From a checkpoint of a small multi-label image tagger: activation gelu.
Rows from block 3 of a small multi-label image tagger, named by matrix and row number. Rows with one number belong to one neuron. Each number is 128 + 32 x the weight over its row's rms, rounded and kept within 0 to 255. All counts start at 0.
After each neuron's rows are labels from the 100 images, of 14848, where the neuron reaches its highest value: "strongest on" is what is common among them; "peak on" is the class under the peak. Only what is clearly more common there than usual is listed. The data: simulated stained blood smears. In brackets: how many of the 100.
# fc1: MLP up (model.blocks.3.mlp.fc1.weight, 256x64), inputs 32-63
# fc2: MLP down (model.blocks.3.mlp.fc2.weight, 64x256, transposed), outputs 32-63

fc1.77 [113  89  73 139 166 145 175 131 115 177 151 188 131 104 154  97 107 176 159 146 147  69 116  73 107 165 151 136 121 166 101 144]
fc2.77 [131 163 149 115 109  52 104 110 106 128 157 132 167  75 156 124 197  87 151 106 104  93 156 163 148 103 150 102 135 137 157 137]
strongest on: band-shaped nucleus (60); ovals (32)
peak on: large cell (65)

fc1.28 [189 118  92 120 137 113 170 113 111 165 109 145 128  76 163 160 112 138 179 189 127  50 152  94  70 159 156 149 152 150 128 146]
fc2.28 [125  65 131 117 119 152 111 120 231 150 115  79 116 141 119 107 142 151 119 181 166 105 103 127 120 205 124 164 122 109 174 169]
strongest on: crowded (76); small spheres (33)
peak on: small cell (63)

fc1.225 [181 134 143 114 107 127 108  80 157  65 143 157 115 226 145 202 143 139 173 132 128 139 151 138 127 135  97 143 179 116 128  97]
fc2.225 [193 148 170 103 136 106 181 159 178 124  95  95 152 188 141 170 114 157 147 117 161 108 113 105 118 115 120  74 150 163 105 140]
strongest on: kidney-shaped nucleus (50); band-shaped nucleus (47)
peak on: large cell (99)

fc1.182 [124 152  93 150 158 120 135 190 140 197 104 122 146  82 167 112 177  51  93 104 144 125 118 135 108 137 109  78 114 180 121 106]
fc2.182 [135 116 138 104 136 121 156 121  87 113 103  53 171 183 125 177  44 167 136 139 132 150 107  74 124 126  93  97 202 130  98 103]
strongest on: kidney-shaped nucleus (80)
peak on: large cell (100)

fc1.3 [111  94 108 107 129 137  99  53 111 105  88 155  92 189 120 142 157 128 196 120 109 123 118 140 153 135 103  90 122  50 137 181]
fc2.3 [ 92 114 112 113  95 133  75 139 199 147 124 103 103 121 125 136  72 147 116 175 120 120 127  79 107 199 173 199  89 144 154 117]
strongest on: small spheres (62)
peak on: small cell (98)

fc1.117 [124  68  92 129 102 155 111  76 142 162  98 175 100 114 142 130 110  99 134 154  84 113  93  94 131 177 204 177 141 150  95 144]
fc2.117 [147 119 119  88  82 117  80 118 109 141 113 145 115 191 113 116 169 108 105 169 162 100 133  89 131 168 195 108 128  94 166 173]
strongest on: crescents (50)
peak on: small cell (60)

fc1.63 [152 109 132  88 164 174 168 118 106 121  96 144  58  60 180 142 105 109 126  76 172 148 104 114 117 105 140 118 160  83 163 189]
fc2.63 [118 119 121 168 122 126  69 136  61 143 118 123  67 122 133 135 126  40 103 124  67 158 125 174 169 119 126 132 152 123 143 118]
strongest on: platelets (78); dark grains (41)
peak on: large cell (31)

fc1.255 [155 153  92 159  95 119  91 172 134 193 130 111 167 248 135 145 117  88 134 152 129 105 171 144 155 157 173 162 120 139  79 115]
fc2.255 [112 118 136 128 114  98 160 158 255 120 122 157 165 172 139 160 114 156 116 120 149  78 157  92 103 141 142 144 122 215 107 115]
strongest on: spiky cells (79)
peak on: small cell (98)

fc1.156 [150 119  63 130 122 121 111 107 130 127 108 145 189 148 135 112 172 105 129 143 102 129 152 155 132 143 151  52 108 164  85 118]
fc2.156 [126 109 208 107 102 121 114  92 109  82 153 186 115 107  84 119 135 142 141 125 109 130 132 149 170 119 119 168 191 114 177 165]
strongest on: ovals (76); no large cell (43)
peak on: small cell (89)

fc1.41 [170 114 211 111 134 147  87  71 114 119 110 100 100 106 110 190 124 116 146 112 134 125  69 152 111  98 156  95 150  87 138 150]
fc2.41 [166  98 144 143 134 151  96 133 162 130 168 112 129 158 102 103 161  97 128 181 155 106 112 125 129 210 151 123 152  82 108 126]
strongest on: lobed nucleus (85)
peak on: large cell (90)

fc1.226 [160  97 113 145 159 157 125 225 123 156 106 125 134 184 177  66 210  90 128 136 133 104 101 153 148 140 192  95 133 116 105  83]
fc2.226 [ 88 136 118 171 122 128 127 135  77 137 139  83 158 134 121 202  73 156 167 141 140 115 102  85  94 184  74 154 164 155  92 142]
strongest on: target cells (67)
peak on: small cell (83)

fc1.115 [124 167 100  95 101 129 166 116 122 159 147 135 104 202 156 165 170 132 134 111  65 152 189 162 142 137 183 157  93 174 144  90]
fc2.115 [161 121 148 122 132 128 170 143 184 165 124  97 143 155 124 114 132 126 101 125 103 100 155  66 137 169 153  84 152 151  89  55]
strongest on: band-shaped nucleus (89)
peak on: large cell (100)

fc1.173 [153 161 184 128 152 109 157 173  93 201 152 169 113  51 167 121 121  97 129  84 104 103 116 121  46  99 119  93 131 132 179 171]
fc2.173 [144 149 157  97 152 112 176 125 169 127 103 102 200 170 152 165 140 151 130 103 184 128 129 102  68 106  88  76 132 156  87 155]
strongest on: discs (35); lobed nucleus (32)
peak on: large cell (77)

fc1.190 [ 84 177 162 111 164 133 120 135 111 160  71 100  92 153 129  54 113 134 169  92 149 100 176 170 157  89 164 162 110 205 114 123]
fc2.190 [132 145  87 133 125  92 159 129 173 105 152  70 127 137 123 119  90  94 142 189 101 117 136  83 140 181 131 157 160  75 120 155]
strongest on: teardrops (43); target cells (42)
peak on: small cell (91)

fc1.25 [ 99 114 216  94 162 141 122  47 156  96 133 146 144 164 169  86 150 160 130  80 123 131 120 134 227 134 101 123 132 102 128 108]
fc2.25 [142 170 152 148 103  73  91 148  63 161 108 243 123 127 107 150 147  78 102 106  73 132 165 149 156  81 171 111  89 148 126  95]
strongest on: round nucleus (50)
peak on: large cell (51)

fc1.202 [120 150 105 116 133 110 133 166 133 131 157 153 172 105 167 109 165 105  93 112 112 143 144 166 175  85 117 101 107 154 128  61]
fc2.202 [136 180 104 109 109 112 177 135 193 118  84 142 160 144 161 134 159  98 146  65 125 134 148 126 150  55 128  92 122 166 138  83]
strongest on: target cells (95)
peak on: small cell (100)

fc1.246 [ 60 167 149 137 146 119 121 119 135 166 145 111 171 143  77 117  94 147 105  97 117 174 138 165 143 106  67 118  83 123 139 157]
fc2.246 [100 196 133 113  68 111 161 115 128  93 175 129 135 126  85 161 160 153 110 140 134 133 144 160 139 127 107 169 110  90 202 113]
strongest on: ovals (61)
peak on: small cell (100)

fc1.197 [176 116 174 148 156 121  88 138 158 163 131 184 121 165 148 149 167 121  87 113 157 130 131 121  65 164 142  92 104 189 102 150]
fc2.197 [116 188 138  96  99  92 149 127  70 135 103 116 161 131 146 155 122 152 110  98 167 195 124  81 131 141 113 104 153  84 153  39]
strongest on: target cells (50)
peak on: small cell (73)

fc1.249 [ 70 148 125 126 130 129 174 180 156  89  88 144 178 232 112 167 120 157 138  67 159 100 177 131 182 103 104 157 195 131 158 130]
fc2.249 [ 98 206 116  99 136 109 200 138 225 137  73 118 160 166 142 137  84 153 117 147 141 149 112  41 182 119 113  91 146 134 129  81]
strongest on: kidney-shaped nucleus (98); crowded (82)
peak on: large cell (100)

fc1.205 [152 136 133 105  79 125 133 102 143 123 110  57  63 194 137 142 106 117 153 110  81 120 119 113 109 122 143 120  97 186 108 181]
fc2.205 [143 118  86 133 142 150 168 151 117 126 166 152  94 144  85 126  91 143 118 172  86 109 102  58 110 155 104 164 162 153 144 166]
strongest on: teardrops (58); target cells (34)
peak on: small cell (78)

fc1.23 [124 171 129 140 114 146  76 119 160 120 126 116 163 129 114 122 192 136 139 186 106  90 125 191  98 135 123 100  84  91 114 112]
fc2.23 [125 131 135  80 135  80 162 167 156 140  98 149 124 147 131  94  60 119 125  74 136 151 115 101 186 104 142 106 146 147 127 162]
strongest on: dark grains (38)
peak on: large cell (34)

fc1.152 [156 131  96 150 162 108 151 173 138 213 136 153 116 104 166 117 134  60  87 143 136 155 113 146  88 149 125 107 129 142 155 142]
fc2.152 [144 128 160  98 107 133 147 132  84 125  27  80 176 169 102 164  91 163 163 110 148 150 116 112 131 142 140  87 182  94  96 112]
strongest on: kidney-shaped nucleus (85); spiky cells (33)
peak on: large cell (100)

fc1.95 [115 157  84 138  99 121 133 111 136  51 101  97 177 143 117  89 101  82  99 103  64 137 140 149 182 107 119  91  98 137 140 106]
fc2.95 [129 168 151  65 102  56 138 127 122 156  66 142 124 127 143 139 139 125  68  45 172 173 162 103 164 104 153  96 116 132 139  83]
strongest on: target cells (100)
peak on: small cell (99)

fc1.110 [166  92 119  82 162 156 171 184 109  98  86 160 129 169 216 116 155 135 115 125 147 110 132 105 152 151 179 117 181 156 111  73]
fc2.110 [188  74 106 105  91 175 132 109 110 106 151 195  68 187  77 123 126 117 114 172 108 118 137 118 145 145 165 130 136 116 127 132]
strongest on: ovals (79)
peak on: small cell (68)

fc1.227 [166  99 111 155 150 149 139  93 110 199 116 105  83 152 156  55 175  53 150 121  98 153  97  75  99 111 119 128  88 108 104 161]
fc2.227 [137 180 138  88  96 116 179 117  89 157  39 136 175 127 112 145 107 156 134 141 150 163 127 112 167 129 158  85 150 128 117  97]
strongest on: lobed nucleus (42); kidney-shaped nucleus (41)
peak on: large cell (97)

fc1.97 [125 165  68 168 144  78 123 195 150 199 174 163 132  71 168 162 160 129 121 111  72  96 102 126  72 105 113 141 168 156 141 105]
fc2.97 [118 121 107 137  86 170 142 103 202 153  28 136 122 106 151  98 130  84  86  62 155 121 138 131 126 164 155 110 109 127 101  74]
strongest on: small spheres (51)
peak on: small cell (63)

fc1.93 [116 108 166  62 100 123 115 126 162 150  93 175  95 109  98 179 123 161  94  65 124 139 131 169 129 156 167 133 145 116 117 125]
fc2.93 [141 141  80 147 116 127  94 125 100 160 152 183 135 120 126  86 133 107 157 172 140 110 142  92  75 109 127 137  88 170  97 155]
strongest on: band-shaped nucleus (32)
peak on: large cell (35)

fc1.248 [111 136 189 195 113 125 107  40  99 132 121 115 105 126 133  68  94 132  51 119 110 157 140  97 129 170 131 146 117 147 137  92]
fc2.248 [145 200 130  64 112  65 151 150 143 128 119 161 188 139 135 128 130 143 185 112 191 153 150 109 131  87 126  85 112 109 133 152]
strongest on: crowded (74); kidney-shaped nucleus (44)
peak on: large cell (84)

fc1.254 [169 169 122 164 124 127 130 218 134 179 145 112  98 109 139 145 123 110 119  84 121  83 149  95   8 116 160 136 116 183 151  95]
fc2.254 [156  78 133  70 110 159 176 122 137 132  56  73  91 108 146 148  84 154 124 115 125 153 107 157 140 132 146 115 150  88 179  99]
strongest on: round nucleus (56); ovals (34)
peak on: nucleus (52)

fc1.171 [132 148 174 102 120 111 116  41 163  90 113  99 125 182 120 189  63 195 172 161 125  91 161 105 146 115 146 182 147 105  83 158]
fc2.171 [119 114 156 135 142 149 134 135  55 109  99 119 122 190 102 199  57 160 136 133 119 143 118  69 131 110  95 114 178 135  61 162]
strongest on: kidney-shaped nucleus (63)
peak on: large cell (100)

fc1.91 [113 111  65  78 135 156 151 155 158 147 165 135 112 162 160 137 111  96 112 108  24 122 156 117 192 108 167 141 149 121 131  96]
fc2.91 [154  69 135 152 160 153 153 124 189  92 138 134 152 142 166 120 168 109 172 149 172 111 119 136 108 147 113 102 152  84  88 125]
strongest on: discs (43)
peak on: large cell (35)

fc1.70 [104 109 108 157 132 185 151 149 146 126 127 106  90 162 119  98 154 177 104 142 158  82 146 132 121 105 157  99 105 156 104 105]
fc2.70 [104 160 154  89 140  96 151 106  55 106 147 118 121 140 109  95 164 139 153  55 115 112 159 161 110 128 152 133  78 154 113 200]
strongest on: platelets (76); discs (40)
peak on: small cell (56); large cell (26)

fc1.143 [197 125 111 108 134 131 140 255 157 188 129 108 135 150 104 101 116  94  70 153 161 130 130 122  96 130 166  93 105 164 143 137]
fc2.143 [150 124 177 160 148 169 115  76  59 134  87  88 152 132 140 166 146  93 175 104 125 162  96 153 145 102  87  79 194  82 107  52]
strongest on: kidney-shaped nucleus (58); spiky cells (44)
peak on: large cell (99)

fc1.58 [ 45 160 111 136 113 132 125 106 157 107 190  84 147 115  86 102  94 196 129 153 148 135 124 117 157 133  72 206 130  70 172 152]
fc2.58 [ 81 158 158 132  79  70 121  84 142 103 139  99 165 135 145 127 111 129 159 164 128 145 136  72 136 141  94 185 179 129 158 170]
strongest on: crescents (36)
peak on: small cell (81)

fc1.21 [ 85 122  81 166 134 108  60  99 159 161 142 107 184 102 115  93 110 111 137 182 146 121  79  95 108 145 106 184  94 154 100 116]
fc2.21 [115  42 100 113  72 153 115 145 200 142  99  99 103 173 119 112 138 103 105 200 113 152 114 109 169 185 199 129  99 187  92 135]
strongest on: crescents (48)
peak on: large cell (28)

fc1.164 [ 88 139 154  74 164 143 142 104  92 106 105 108  95  65 116 148 116 196 163  79 142 106  98 148 145  58 135 137 148  54 120 145]
fc2.164 [129 186 124 108 157  98 107 124  94 186  62 118 148 119 136 104 129 151 167  70 180 167 130 148 135 100 102  55 134  68 138 144]
strongest on: lobed nucleus (47); kidney-shaped nucleus (40)
peak on: large cell (100)

fc1.6 [122 166  64 124 160  67 152 154 138 148 132  99 178 108 112 120 138  58 178  98 135 146 160 169 164  94 131  89 102 117 111 108]
fc2.6 [155 167 155 120 135  89 175 193  95 130 178 163 145 130  57 123 102 114  67  87 168 154 130 109 154  80 115  67 119  99 166  98]
strongest on: dark grains (36)
peak on: large cell (30)

fc1.166 [148 131 139 107 136 110 105 151 138 209  98 120 139 164 151  35 177  47  83 116 119 156  90 142 116 167 129  81 107 134 151 132]
fc2.166 [137 144 155 151 138 138 133 122  67 149  63  68 168 139 108 218 105 144 205 113 143 158 107 117 116 131 106  91 167 136  83 104]
strongest on: kidney-shaped nucleus (74); spiky cells (37)
peak on: large cell (100)

fc1.141 [100 111 173 122 159 170 126  81 118  79 130 116  89  49 125 101  98 189  86 137 197 107 142 110 151 138 141 108 128  86 168 162]
fc2.141 [ 97 147 161 142 110  96 118  73  41 123 125 135 145 108  93 131 111 124 143 157 115 164 110 197 147  84 127 145 130 101 159 172]
strongest on: band-shaped nucleus (61)
peak on: nucleus (73)

fc1.172 [166 105 174  93 157 134 162 206  65 124 118 158  80 124 149 149 144  89 129 102 114  93 134 113 140 110 155  69 159 162  80  94]
fc2.172 [ 92 175  99 133 112  75 114 103  71 125 180 141 170 122 143  82 117 131 197 130 105 156 152  99 142 145  97 160 124 117 105 143]
strongest on: band-shaped nucleus (89)
peak on: large cell (51); nucleus (39)

fc1.101 [231 135 128 131 130  88 211 136  95 100 129 145 160 153 137  89 147 110 147 127 139 114 198 119 146 102 121  44 148 114 112 140]
fc2.101 [134 151  87  75 129  95 122 138 129 189  99 134 144 181 176 121 162  77 129 142 142 138 117 125 139 175 190 132  97 131 128 106]
strongest on: discs (44); crescents (35)
peak on: large cell (26)

fc1.5 [106 118 184 163 126 151 171 194 101  99 104 138 176  42 144  90  83 146  95 112 149 136  99 150 107 154  62 179 159  93 181  98]
fc2.5 [146 124 111 107 120 139 204 159 129 136 124 145 124 194 100 154 103 157  98 111 113  98 144  57 115 130 152 101 125 204 127 120]
strongest on: spiky cells (51); two lobes with orange grains (34)
peak on: small cell (57)

fc1.106 [131 118 117 154 137  97 164 185 116 110 128 154 188  90  95  83 149  79 117 143 137 176  89 143 137 127 161 132 160  78 138  96]
fc2.106 [120 146 144 135 102 134  93 155  78 134 132 122 117 151  71 179  87 173 117 199  76 145 112  99 138 119 127 128 177 141 155 176]
strongest on: target cells (42)
peak on: large cell (38)

fc1.22 [149 139 160 140 149 149 147 187  95 151 144 113 131  53 118 166 134 120 177 125 203 128  90 125  89 135 116 132 113 118 179 121]
fc2.22 [159  97 135 104 161 140 182 113 147 139  92  88 167 147 176 137 164 153  96 100 162  88 133 103 101 185 136  68 163 119 116  86]
strongest on: band-shaped nucleus (85); discs (34)
peak on: large cell (81)

fc1.113 [ 70 161 104 189 118 116 124 107 166 157 164 127 128  44 110 145 130 158 119  81  77 107 117 129  65 116 108 201  58 162 115 127]
fc2.113 [ 94 173  83 157 121 166  95 114 128 106 196 136 137  99  78 173 138 160 165 139 119  82 123 180  97 143 129 211 123 129  96 167]
strongest on: target cells (93)
peak on: small cell (95)

fc1.243 [140 159 147 125 122 126 152 148  60 144 160 159 153  46 128 104  75 107 166 127  98 135 144 102  97 119 105 139  78 117 201 171]
fc2.243 [155 116 135 112 158 157 142 130 255 106  77 175 177 158 107 139 169 149 120 119 185 108  95  94  98  98 105  68 123 136 139 137]
strongest on: crowded (68); spiky cells (52)
peak on: small cell (62)

fc1.68 [170 126 110  64 133 122 197 147  91 108  92 157 102 168 143 161 153 165 130  92 121 109 224 130  94 110 177 110 154 159 115 123]
fc2.68 [113 159 115 113 126 151 139 118   0 151 122  65 143 119 157 145 122 100 131  72  88 127 129 165 132  75 142 108  94 126 139  46]
strongest on: kidney-shaped nucleus (90)
peak on: nucleus (100)